Weights of a small multi-label image tagger.
Model: 5.4M parameters, 64-pixel images, norm layernorm, activation swiglu, layers 12, width 192.
Data: trained on drawings of small networks of dots and links, 88.7 epochs.
Rows from block 9 of a small multi-label image tagger, named by matrix and row number. Rows with one number within an expert belong to one neuron, the router's apart. Each number is 200 + 30 x the weight over its row's rms, rounded and kept within 0 to 999. All counts start at 0. After the name is the row's rms in percent of the matrix's.
Before each expert's rows are labels from the 100 images, of 14848, where the router gives the expert most weight on average: "top examples" is what is common among them. Only what is clearly more common there than usual is listed. The data: drawings of small networks of dots and links.
# router: router (model.blocks.9.mlp.router.weight, 4x192, trained with AdamW), inputs 96-143
# gate: expert gate (model.blocks.9.mlp.gate, 4x192x192), inputs 96-143
# up: expert up (model.blocks.9.mlp.up, 4x192x192), inputs 96-143
# down: expert down (model.blocks.9.mlp.down, 4x192x192, transposed), outputs 96-143

# expert 2
top examples: six dots; five dots; complete
router.2,080,209,182,233,200,213,247,157,226,195,204,200,215,206,231,246,192,229,206,191,167,228,178,157,174,193,194,155,162,249,212,125,227,202,223,141,160,216,174,139,152,236,193,157,184,219,172,280,167
gate.0,080,194,206,204,189,322,189,214,270,175,196,239,209,236,210,242,200,193,202,218,230,195,177,200,191,199,198,190,204,154,199,183,236,214,201,214,198,202,220,206,190,184,203,200,178,196,200,221,194
up.0,091,234,241,185,200,224,190,159,199,207,93,205,155,247,187,175,209,159,266,197,188,235,187,232,199,207,232,202,198,238,205,201,211,170,200,190,166,236,170,189,201,187,199,191,212,213,200,193,243
down.0,084,243,202,210,199,221,125,186,165,178,174,202,140,190,162,195,180,189,162,217,223,172,206,178,198,189,158,190,177,190,229,233,209,227,202,213,190,250,165,202,202,161,231,214,201,202,257,230,261
gate.1,090,186,201,191,202,166,234,212,212,190,212,212,208,199,190,285,183,204,151,203,210,181,220,200,200,198,189,211,196,199,201,240,215,149,237,158,217,180,198,263,221,99,190,196,204,132,206,208,177
up.1,103,215,241,198,235,191,234,199,193,197,206,183,190,225,199,192,201,180,235,242,188,178,203,209,204,207,209,190,197,324,196,178,201,213,215,208,205,188,181,230,202,227,163,188,217,206,223,163,189
down.1,085,203,199,163,198,199,191,188,169,174,202,194,213,211,184,190,175,192,198,170,234,188,170,194,178,163,202,236,160,199,188,175,154,203,201,222,226,201,253,228,200,227,200,213,213,211,203,201,234
gate.2,087,178,189,196,197,238,302,187,200,241,213,191,179,188,216,199,178,236,186,302,167,201,200,205,198,131,182,179,202,217,225,189,218,202,207,196,208,204,165,191,193,217,194,218,216,136,230,201,195
up.2,082,219,167,194,242,177,214,194,190,193,208,249,212,207,245,226,205,210,160,189,171,196,214,198,236,175,224,202,227,147,219,159,123,219,200,200,190,191,197,188,193,209,193,208,207,208,197,202,198
down.2,085,210,253,228,238,222,222,199,197,207,222,275,200,205,244,200,213,230,98,210,199,211,224,194,235,213,197,200,180,202,202,197,145,193,207,246,205,189,200,185,221,152,242,207,214,158,194,201,185
gate.3,091,194,199,149,263,166,205,227,194,219,172,248,107,190,194,192,183,218,225,188,189,194,208,201,158,201,192,188,210,204,186,267,160,208,258,247,214,173,195,190,196,188,200,196,211,198,189,224,205
up.3,081,166,229,211,175,181,224,198,219,224,219,226,209,186,176,240,151,235,209,153,135,198,232,196,179,215,201,220,214,202,213,269,204,197,181,229,200,344,231,187,200,191,208,187,267,191,218,179,218
down.3,102,175,201,234,218,223,203,139,195,197,223,210,222,289,201,208,212,210,160,172,155,207,210,205,210,204,219,200,185,204,212,199,190,219,178,169,208,208,231,179,201,218,200,187,250,201,212,201,186
gate.4,076,176,242,201,195,183,180,205,198,165,267,165,183,145,220,195,183,245,207,213,164,187,211,165,177,208,234,199,199,202,192,139,196,123,207,204,196,206,219,180,201,191,248,212,226,220,190,208,163
up.4,081,240,205,196,186,213,200,183,205,195,215,185,184,202,205,199,196,218,216,200,215,187,176,219,177,190,198,173,182,188,217,198,264,159,196,225,179,221,204,212,214,203,218,211,213,250,177,199,118
down.4,094,201,222,236,197,219,202,232,198,164,165,217,187,199,193,244,200,196,179,223,213,245,216,195,197,200,209,210,223,205,209,202,206,187,190,264,216,214,191,202,213,221,193,192,153,189,201,334,216
gate.5,077,238,195,216,186,141,191,195,207,255,166,116,213,236,213,169,236,175,222,193,192,201,226,187,168,188,201,206,205,202,209,206,275,198,208,238,216,232,238,234,195,222,213,204,156,186,196,198,167
up.5,098,199,200,208,210,188,179,199,234,192,211,205,196,200,168,197,194,223,228,198,136,211,206,219,224,201,211,186,224,153,227,223,199,210,249,210,190,242,211,196,203,222,184,186,181,229,203,200,183
down.5,079,247,213,175,191,197,221,209,199,181,159,161,188,175,211,181,206,203,223,207,205,201,209,199,203,205,232,227,188,205,184,229,231,167,188,170,202,207,203,193,171,202,197,207,189,191,202,177,202
gate.6,130,216,272,184,206,202,184,201,200,215,207,211,191,199,202,193,234,208,207,201,185,205,209,226,213,204,207,196,181,57,197,175,210,206,199,212,205,227,200,200,201,198,261,199,130,199,192,340,191
up.6,165,189,217,203,217,205,178,185,199,198,206,202,202,230,192,203,188,204,201,211,201,279,201,223,194,200,190,204,201,162,199,214,243,200,202,195,194,201,196,164,201,200,206,227,196,206,195,307,201
down.6,186,236,207,204,187,199,193,207,198,200,204,205,200,210,181,202,211,193,200,208,189,200,202,204,200,177,195,184,199,203,207,194,211,200,15,211,210,205,196,193,213,211,173,181,195,283,199,205,200
gate.7,101,205,199,194,208,198,191,195,207,185,197,206,204,212,177,201,193,200,201,203,224,183,189,194,164,214,208,212,166,172,205,184,158,193,334,222,210,184,202,209,205,200,239,202,240,167,200,191,206
up.7,095,202,211,221,155,189,252,207,188,209,225,200,188,236,242,160,213,200,221,204,201,192,154,230,214,234,101,165,194,214,190,267,204,206,213,210,170,174,200,173,164,245,196,186,186,199,183,199,212
down.7,105,204,170,213,224,203,202,216,217,192,177,181,205,182,265,291,206,234,197,200,197,203,173,187,208,191,203,149,109,199,186,170,113,189,208,169,195,168,193,198,198,192,181,162,190,200,211,184,183
gate.8,082,204,376,194,194,187,244,280,194,181,223,186,123,208,194,209,194,195,174,166,192,204,230,179,192,213,190,239,186,185,244,294,227,156,201,207,186,256,163,227,182,190,135,207,191,181,182,187,195
up.8,103,200,206,181,205,248,209,204,200,206,212,236,202,202,225,226,231,196,210,195,226,189,197,209,201,205,207,186,187,202,211,205,192,197,186,196,223,202,193,231,223,191,215,209,221,243,193,213,209
down.8,091,212,281,183,268,189,151,222,186,203,252,207,183,170,152,332,181,145,208,201,207,177,310,179,179,224,211,206,237,225,153,206,209,202,213,229,186,224,233,215,192,163,212,174,210,220,236,193,204
gate.9,097,205,171,174,213,193,209,204,214,199,229,211,205,212,177,171,188,189,203,187,211,220,182,204,228,217,201,200,191,208,197,191,212,246,176,239,221,208,179,175,224,200,159,174,191,182,206,230,231
up.9,083,222,176,211,127,201,193,203,190,221,160,208,194,152,187,192,144,200,286,209,214,141,203,115,287,129,197,231,199,220,194,208,198,208,242,194,202,104,226,203,194,178,92,182,183,232,162,171,170
down.9,125,142,181,221,204,205,194,192,250,189,212,184,170,199,200,229,199,200,198,183,232,181,171,198,138,205,204,153,198,189,250,199,184,172,208,206,202,228,210,205,200,200,137,192,220,201,157,171,186

# expert 0
top examples: laid out on a circle; purple dots
router.0,137,191,174,159,219,165,217,226,244,240,167,207,198,236,197,169,162,189,192,225,273,170,197,234,180,182,134,249,232,166,206,223,223,166,197,182,201,178,239,211,228,187,224,271,244,198,183,154,214
gate.0,083,223,161,240,189,197,261,188,245,206,166,192,199,188,159,200,217,399,188,245,161,219,219,206,201,252,198,225,205,239,212,174,180,192,193,240,190,158,190,79,200,209,220,175,210,183,203,182,194
up.0,085,171,206,230,224,208,217,183,400,215,201,201,200,169,189,227,216,203,213,206,197,233,214,190,179,167,219,199,192,199,196,181,226,182,200,231,197,157,189,191,209,231,213,206,186,191,242,240,215
down.0,094,223,220,207,186,283,216,218,199,223,219,147,220,184,209,199,185,208,225,181,193,209,204,198,204,95,152,170,186,187,202,145,184,231,191,188,183,153,201,186,206,183,187,198,229,201,252,228,201
gate.1,099,208,198,233,400,157,197,213,179,226,200,216,193,168,184,171,302,164,205,194,213,217,199,214,196,188,197,198,194,200,226,194,203,199,180,163,207,200,167,199,176,200,303,193,222,197,208,206,189
up.1,078,217,193,193,217,219,214,200,197,216,180,185,187,191,194,180,219,202,202,212,204,183,195,221,194,186,184,228,268,233,245,176,199,185,191,216,176,219,238,200,243,191,199,204,176,204,231,169,195
down.1,076,280,180,92,213,183,227,193,185,207,211,204,216,213,188,184,155,128,255,212,192,199,261,167,176,173,183,197,197,196,202,198,209,205,199,219,224,114,169,194,162,200,258,213,183,201,201,136,195
gate.2,067,183,152,190,200,211,197,195,181,210,205,190,201,171,269,185,175,212,203,211,200,141,212,154,200,201,154,211,215,203,188,209,184,171,376,201,175,205,198,221,185,191,215,177,254,197,182,201,185
up.2,068,123,222,206,247,201,199,190,197,214,149,231,198,213,207,142,220,198,204,341,236,200,232,187,206,157,311,220,234,203,191,214,206,202,194,203,229,221,253,219,210,207,195,212,207,195,242,196,194
down.2,099,185,213,144,219,166,202,190,207,157,201,232,197,217,198,205,157,229,195,235,189,195,190,151,202,209,227,175,174,200,213,199,199,313,167,195,183,197,204,291,200,150,190,213,146,193,200,301,162
gate.3,082,215,212,376,180,231,203,274,221,244,227,192,166,175,198,202,189,207,201,198,197,172,208,210,194,204,259,182,196,200,192,171,145,221,243,205,191,209,225,190,209,208,247,189,186,200,191,152,197
up.3,066,221,182,190,240,224,203,135,193,149,192,155,187,204,188,165,237,163,179,151,309,231,222,229,183,271,219,213,197,224,223,224,201,202,250,226,201,256,209,218,139,255,201,220,212,200,213,200,193
down.3,098,242,208,199,205,206,168,194,200,202,186,213,192,225,180,209,190,154,174,206,221,198,129,172,186,224,195,156,145,195,204,190,227,183,206,202,158,212,176,197,203,185,200,231,200,131,158,213,185
gate.4,079,204,212,213,216,203,227,194,216,196,191,203,199,219,182,207,228,199,209,193,211,184,201,244,209,201,257,200,202,211,161,210,186,215,142,211,178,227,225,199,229,175,199,202,185,198,187,178,219
up.4,098,225,209,196,201,213,199,226,173,187,225,196,204,180,207,216,180,236,201,226,200,198,213,204,201,199,193,179,209,204,189,207,198,220,242,138,213,199,233,178,244,198,197,299,205,228,217,185,203
down.4,090,201,309,208,192,235,203,179,200,204,189,191,114,257,232,272,223,210,227,183,169,200,188,182,202,169,194,221,205,161,204,172,183,203,221,185,208,179,206,224,163,201,165,202,212,123,204,228,219
gate.5,078,173,191,207,238,200,205,244,164,179,178,179,195,202,255,219,227,213,237,166,244,183,182,186,195,231,219,185,231,186,187,179,182,184,195,203,117,201,197,236,183,207,215,187,221,190,230,194,198
up.5,081,236,216,177,185,189,191,200,210,204,197,143,206,270,190,206,108,83,212,195,224,251,194,245,197,212,192,214,201,208,172,279,207,153,190,149,192,225,230,212,185,218,175,188,240,168,193,198,200
down.5,095,204,202,195,197,208,174,198,125,210,188,200,234,202,130,171,180,191,221,123,216,206,176,174,189,195,200,215,204,190,155,264,182,226,177,356,169,205,176,183,215,167,184,219,211,225,203,200,205
gate.6,062,196,212,198,237,193,220,179,141,175,181,192,199,188,226,195,210,203,197,199,249,211,196,215,200,186,144,195,205,193,212,235,156,224,273,217,184,217,198,174,159,175,195,214,179,210,205,211,183
up.6,070,154,205,166,232,202,203,183,244,204,228,201,196,223,172,151,193,238,190,164,211,153,183,206,154,193,193,200,201,143,200,257,199,194,166,203,170,188,178,147,200,176,185,180,200,204,174,218,193
down.6,106,168,206,186,174,207,202,133,175,181,197,195,190,182,207,209,199,231,175,198,0,192,194,201,208,157,201,200,216,200,177,203,208,180,203,202,201,176,212,235,202,161,132,214,175,216,138,201,195
gate.7,077,207,195,240,196,177,203,173,232,134,197,227,190,178,213,198,211,212,227,177,199,191,211,207,194,218,166,223,211,129,181,254,211,204,194,192,224,173,219,146,223,181,200,208,206,205,213,230,214
up.7,071,243,202,157,221,226,204,193,204,202,192,194,177,157,167,191,169,200,208,235,212,179,193,178,194,217,200,188,203,171,204,195,201,212,156,201,216,235,196,160,195,203,137,173,180,165,209,224,202
down.7,104,217,183,168,222,242,212,211,239,169,214,191,192,243,200,192,236,220,180,240,188,199,227,199,202,222,237,224,186,201,175,178,201,193,167,200,219,200,270,226,209,242,130,196,204,184,209,213,159
gate.8,072,204,200,226,219,198,212,199,211,203,181,177,185,201,199,218,245,215,230,199,168,216,237,214,249,190,220,150,192,199,169,227,176,200,211,257,200,216,193,183,195,211,217,214,174,219,209,266,179
up.8,074,169,198,250,192,239,209,214,214,191,171,183,264,257,196,200,224,182,214,186,214,199,200,208,191,218,198,210,201,238,200,260,178,232,238,196,187,201,198,134,191,173,172,197,211,200,215,178,191
down.8,082,198,185,240,199,196,154,201,204,211,185,200,239,212,180,213,201,204,197,195,186,206,189,238,190,201,215,183,182,214,202,163,213,135,201,195,195,197,179,190,242,165,206,192,188,274,131,247,200
gate.9,075,226,187,238,203,168,198,227,186,212,244,192,207,195,237,187,172,215,188,203,185,236,201,211,222,187,191,159,254,222,208,193,184,232,186,198,204,223,203,197,102,171,214,226,216,192,215,188,199
up.9,071,173,206,161,212,236,214,188,200,254,236,225,190,229,193,196,168,192,201,186,172,137,216,173,330,211,222,165,211,181,214,199,159,199,200,228,202,202,184,196,219,206,179,182,205,226,211,211,203
down.9,095,204,179,135,208,222,190,192,194,200,195,228,189,181,223,232,198,206,187,220,199,221,207,234,237,245,199,201,202,235,224,200,211,181,204,168,226,226,200,198,182,185,257,203,203,204,166,208,210

# expert 3
top examples: complete; nine dots; brown dots
router.3,087,197,251,265,249,224,138,201,205,164,213,232,233,213,212,215,214,219,208,170,147,226,190,228,213,220,248,190,205,229,197,230,191,195,211,171,182,193,237,192,154,155,208,173,208,180,222,156,177
gate.0,097,189,179,269,235,199,202,77,203,174,197,205,209,161,147,238,179,185,201,202,208,202,202,196,215,202,188,172,192,178,172,212,120,212,199,215,190,174,206,176,200,210,214,194,192,204,86,195,148
up.0,123,201,202,194,172,183,204,179,192,185,203,215,179,200,219,235,187,181,198,193,230,112,214,200,229,198,99,209,174,233,189,200,231,233,382,209,209,201,180,211,198,200,195,162,188,225,217,188,192
down.0,074,217,226,203,236,199,192,191,206,163,186,190,208,84,183,248,196,151,200,206,224,196,218,193,167,219,199,231,211,202,199,156,229,283,203,197,213,103,241,190,155,197,211,203,182,233,152,203,190
gate.1,091,179,178,199,201,187,202,181,213,188,186,201,341,199,224,162,200,229,147,200,190,173,218,208,206,177,205,208,197,183,195,224,202,200,202,194,228,209,160,222,193,210,192,190,204,259,232,174,199
up.1,094,207,175,179,182,287,195,202,171,238,216,202,190,144,197,192,74,199,190,179,196,156,150,189,168,208,178,198,211,164,189,173,215,201,244,200,231,189,189,205,202,200,176,178,276,198,174,223,199
down.1,084,142,196,171,202,193,222,190,243,175,201,187,227,194,228,222,245,156,155,102,168,221,203,193,122,202,205,187,199,197,203,202,242,202,202,211,196,173,202,203,180,174,210,222,201,119,197,223,200
gate.2,090,208,164,208,208,225,196,166,184,200,201,200,256,186,194,234,202,238,176,209,201,205,121,201,228,297,238,200,226,241,248,256,217,135,190,201,220,166,212,224,268,215,239,211,208,182,195,253,290
up.2,089,197,187,180,198,187,231,194,209,208,197,257,190,207,197,203,205,181,196,222,222,216,146,206,200,198,201,200,195,147,229,145,206,180,235,204,201,217,159,211,198,205,185,207,166,194,198,235,108
down.2,109,207,218,197,215,178,231,190,175,196,200,222,233,284,192,168,234,164,179,174,239,213,239,216,192,195,208,135,196,205,200,202,178,207,235,195,200,221,187,211,197,208,187,175,210,220,166,198,180
gate.3,087,200,181,158,231,209,180,217,177,199,178,245,212,204,212,199,202,228,155,201,206,183,208,189,196,185,184,204,224,201,191,122,192,144,199,124,201,237,248,207,207,185,186,229,213,221,225,197,171
up.3,081,199,202,208,187,220,120,180,196,197,238,181,208,255,192,230,202,200,220,126,209,190,186,166,172,178,236,176,227,207,200,217,254,233,194,202,247,251,187,179,242,265,196,160,208,227,199,148,203
down.3,068,141,184,196,208,203,169,174,187,149,193,157,179,167,198,187,196,233,191,200,186,194,181,176,222,201,200,198,209,186,240,238,199,215,176,167,195,224,245,203,217,194,243,196,206,217,234,184,56
gate.4,082,216,225,213,161,190,209,174,168,130,263,166,191,199,185,222,239,209,190,181,171,187,158,236,200,220,158,224,249,164,196,224,164,220,197,195,190,197,190,200,188,222,233,184,184,201,194,211,207
up.4,094,191,177,241,219,202,204,165,245,190,195,174,185,294,196,238,165,196,195,229,216,117,225,219,193,200,193,203,258,153,199,229,141,240,222,197,204,221,196,191,116,222,228,212,162,194,173,200,194
down.4,073,198,209,213,196,203,205,255,173,174,252,178,161,198,152,169,197,137,226,343,174,224,201,211,209,202,191,199,224,152,181,202,188,206,194,243,189,167,285,208,184,208,211,229,193,204,199,184,202
gate.5,237,193,198,200,197,197,395,193,205,203,196,202,210,205,199,179,199,203,202,198,201,217,196,205,195,201,198,197,201,200,208,177,203,198,205,194,202,194,193,184,201,217,199,206,196,201,205,187,200
up.5,126,198,199,193,204,198,198,189,215,205,205,136,210,225,196,196,202,212,201,207,198,198,189,204,189,198,201,238,207,193,204,176,201,216,218,207,190,199,186,210,253,208,224,200,213,175,198,190,180
down.5,538,200,203,198,198,204,199,192,199,199,195,200,201,198,197,199,202,189,200,201,202,200,203,201,203,201,201,206,200,203,200,201,200,199,218,197,200,199,201,199,199,199,195,199,202,202,200,209,200
gate.6,075,186,179,164,218,171,185,204,184,205,253,261,194,173,162,147,173,277,199,173,201,213,212,235,200,215,210,200,198,182,212,276,202,161,104,203,207,201,195,201,188,214,234,173,207,234,208,200,222
up.6,088,237,175,244,166,183,144,225,207,196,201,263,211,186,199,209,199,199,206,196,241,58,225,191,214,153,212,208,176,190,185,162,203,195,195,175,255,202,200,240,199,209,169,191,209,197,195,186,254
down.6,076,176,173,200,232,208,189,205,245,168,253,203,187,313,198,184,197,179,199,186,194,212,187,222,221,238,196,190,200,189,184,200,199,186,120,200,175,218,205,150,199,145,222,203,201,195,135,208,217
gate.7,087,202,207,256,226,235,175,226,205,191,180,188,201,154,246,206,206,178,228,176,207,213,172,191,187,161,218,195,216,172,156,197,203,218,220,197,115,168,202,194,204,185,272,253,210,242,134,201,196
up.7,096,186,193,192,155,209,194,223,258,223,227,217,214,198,210,215,192,245,166,189,183,200,205,200,229,203,192,53,202,200,224,194,180,226,316,181,170,267,200,189,186,201,196,185,255,195,180,244,205
down.7,079,251,217,207,198,197,176,206,216,163,208,175,182,193,209,222,208,190,187,217,202,185,188,187,217,212,115,198,177,185,106,199,211,201,199,222,211,197,236,158,216,182,183,182,172,159,238,247,202
gate.8,079,219,193,214,193,188,228,197,209,197,229,208,201,175,209,189,198,198,206,201,189,197,193,200,205,215,115,166,154,176,191,264,193,195,188,132,175,214,198,208,184,188,201,193,207,178,197,210,208
up.8,080,222,207,205,208,247,157,189,229,168,241,206,174,205,216,206,223,241,192,180,191,201,140,208,207,203,251,171,225,177,186,150,183,190,200,174,199,160,214,252,221,208,235,201,216,234,205,185,168
down.8,097,206,242,196,161,198,211,182,199,211,198,206,293,156,183,204,196,227,209,211,200,168,223,200,207,181,209,219,195,217,192,202,223,193,210,182,192,208,194,227,209,209,250,226,192,169,195,196,155
gate.9,083,173,201,191,200,203,201,222,196,190,214,284,199,198,181,226,205,207,204,209,227,187,228,198,198,219,202,74,184,200,221,185,270,208,182,180,203,181,197,177,214,211,160,208,197,222,214,254,200
up.9,076,209,222,195,147,210,180,132,222,169,122,212,201,193,224,203,204,189,230,201,156,193,213,208,198,137,207,270,209,165,161,196,213,177,198,182,107,198,212,217,188,176,227,182,191,76,160,209,203
down.9,082,204,199,204,208,199,240,227,255,185,233,227,203,199,201,237,204,284,180,207,299,192,192,186,215,192,192,200,196,186,185,204,192,203,227,193,239,211,205,163,258,199,234,175,206,224,199,189,200

# expert 1
top examples: nine dots; yellow dots
router.1,085,189,168,198,136,214,240,220,191,190,212,189,213,175,243,187,232,166,196,201,143,233,213,201,202,203,215,119,175,244,179,218,214,220,238,207,174,230,201,199,183,162,214,135,183,229,193,176,174
gate.0,073,211,222,209,201,200,159,203,169,251,165,219,190,214,186,219,214,191,205,197,196,198,199,173,159,205,338,215,195,210,201,194,190,160,216,216,207,203,188,204,211,264,183,206,220,250,224,172,198
up.0,094,229,155,208,207,196,200,182,195,199,203,192,201,174,175,197,163,207,234,200,214,178,195,186,198,226,189,194,205,210,205,170,203,211,353,165,201,205,187,196,189,199,175,209,191,219,191,204,211
down.0,111,212,192,203,194,197,176,201,186,236,188,194,201,198,221,191,212,215,192,203,231,220,210,226,197,205,175,202,208,197,267,163,212,186,198,229,216,213,189,184,202,199,205,175,192,198,196,197,209
gate.1,065,215,210,186,199,182,208,219,222,187,209,197,215,214,200,232,133,118,214,198,182,243,207,189,197,182,200,201,211,162,193,183,235,239,209,230,205,194,196,192,194,171,198,220,174,161,184,191,187
up.1,096,200,187,238,163,192,318,228,226,215,167,201,185,198,182,186,190,202,113,181,212,200,196,198,218,194,164,196,192,226,164,200,194,194,192,176,197,243,222,179,199,207,198,178,192,194,162,200,209
down.1,066,217,283,151,199,182,269,216,173,166,134,226,203,165,194,182,167,206,212,166,183,186,236,203,228,179,192,206,221,219,217,220,188,194,172,163,214,198,177,173,147,214,221,225,195,229,207,106,181
gate.2,101,165,192,215,169,207,222,223,96,192,204,199,202,200,177,213,121,226,189,188,167,193,188,268,177,236,240,199,188,259,203,206,155,200,230,235,328,94,210,176,199,199,204,182,205,192,195,201,185
up.2,078,193,217,121,194,197,196,201,177,175,154,163,198,217,207,203,190,223,195,169,222,216,192,199,219,192,176,217,200,218,203,147,165,234,163,189,188,150,195,302,245,201,196,144,226,209,200,192,212
down.2,084,207,192,231,232,190,220,220,211,196,149,236,193,188,199,209,276,236,246,169,99,191,209,176,207,126,250,285,201,189,199,197,180,224,210,223,198,232,210,193,209,190,265,216,202,181,201,205,206
gate.3,080,189,220,185,209,210,175,195,193,190,199,201,183,193,226,267,194,189,192,204,184,187,196,215,227,213,210,197,184,146,194,198,139,200,197,218,203,189,328,200,205,204,180,161,222,253,226,182,219
up.3,101,248,200,212,176,201,204,181,190,195,222,278,200,209,226,271,193,249,217,199,180,201,187,275,216,198,195,165,206,200,188,212,209,200,189,203,202,172,201,210,187,182,187,212,164,208,199,194,209
down.3,088,198,218,194,209,198,134,222,226,205,271,222,197,255,234,183,180,199,170,188,168,201,199,181,207,206,192,239,207,199,202,173,189,175,178,318,183,258,210,200,183,200,165,197,208,249,198,133,203
gate.4,109,200,209,198,199,193,180,214,205,199,202,191,202,256,188,213,201,189,188,193,194,230,181,193,241,226,161,198,199,196,235,222,175,182,210,220,192,210,207,215,215,179,175,180,153,199,211,214,172
up.4,090,169,188,211,170,182,59,201,191,183,218,207,206,186,210,211,224,169,190,218,221,242,193,186,192,224,194,179,200,165,196,204,245,198,205,197,194,198,195,190,204,216,208,168,214,200,208,205,202
down.4,100,165,192,200,177,176,203,206,244,158,230,192,196,162,197,202,210,200,200,181,193,283,208,172,216,203,200,192,211,200,224,215,188,199,197,198,213,181,188,273,137,231,211,210,210,170,227,200,231
gate.5,080,220,246,200,175,212,204,223,222,105,204,166,198,134,190,204,192,217,225,271,173,198,183,190,200,178,196,181,111,222,200,212,159,186,192,200,176,162,115,203,197,206,195,179,162,211,223,194,187
up.5,070,199,255,172,226,208,149,164,209,186,205,200,306,199,236,199,175,198,200,199,201,245,140,214,194,267,178,195,177,181,192,170,184,200,201,192,210,201,185,198,236,228,210,217,184,187,173,168,313
down.5,076,192,197,202,225,224,108,189,182,217,203,184,248,195,171,160,194,195,235,185,142,183,208,201,184,185,252,189,224,297,230,185,179,211,244,220,168,222,157,193,209,190,233,193,201,243,198,211,181
gate.6,084,159,291,203,170,184,226,193,189,251,193,217,214,204,184,167,219,259,214,219,200,160,200,199,206,188,202,214,155,185,241,132,318,200,194,203,164,197,187,237,182,201,198,217,201,231,146,205,179
up.6,077,219,272,223,201,200,204,202,192,303,211,195,202,183,193,258,196,235,215,301,203,143,199,279,202,186,156,199,247,203,202,252,203,242,168,232,205,130,171,218,216,220,181,199,202,207,189,222,147
down.6,072,201,150,244,211,164,196,216,234,235,191,226,192,190,200,197,188,192,196,136,193,148,230,216,203,179,222,220,124,210,198,190,252,139,202,214,119,140,253,195,229,200,213,201,208,201,243,148,214
gate.7,072,193,192,197,215,224,196,207,195,189,173,209,230,139,202,179,167,210,216,162,195,185,192,201,196,194,215,176,156,217,212,173,222,176,159,206,218,200,227,211,197,171,161,205,194,246,176,173,185
up.7,084,195,175,209,211,200,196,196,218,192,191,245,202,232,210,270,181,194,208,193,196,196,203,207,178,196,198,240,219,203,201,160,168,182,177,199,195,215,378,194,202,190,211,204,186,196,221,200,210
down.7,079,168,169,261,186,171,266,197,200,200,196,152,194,217,202,221,228,240,242,195,198,231,298,208,228,244,235,202,194,205,185,181,231,212,249,197,170,229,233,194,329,206,204,181,194,194,180,144,181
gate.8,096,186,104,193,211,184,226,159,137,228,175,199,201,200,219,218,217,339,203,190,206,274,188,198,203,190,142,185,216,210,193,193,214,203,200,183,194,211,156,190,232,204,231,202,209,199,200,203,182
up.8,079,209,142,187,235,183,206,197,184,344,206,209,209,175,187,223,209,266,194,199,253,205,199,197,219,202,204,192,148,192,245,239,204,189,183,170,129,173,221,202,181,206,174,167,206,229,226,181,243
down.8,083,199,136,207,216,207,205,228,190,214,190,229,185,172,188,241,195,223,194,191,200,200,169,155,192,174,208,136,214,195,221,219,223,206,194,166,200,214,200,201,201,134,207,229,213,200,178,201,167
gate.9,077,259,148,202,204,187,232,213,193,314,126,194,200,205,205,224,202,207,209,216,190,229,203,225,193,237,154,190,180,203,195,226,201,194,196,203,197,200,169,168,199,227,180,192,202,188,157,217,185
up.9,080,256,122,177,231,227,198,129,182,201,248,182,215,186,145,210,189,212,194,256,207,214,165,180,167,205,235,195,197,220,207,215,203,206,217,248,190,246,131,219,135,201,201,200,201,209,215,187,199
down.9,074,212,248,170,187,212,201,241,259,147,197,208,179,220,258,179,198,201,200,178,175,187,200,205,210,199,180,273,217,208,195,194,219,151,189,193,209,191,195,253,194,224,237,320,209,197,223,169,197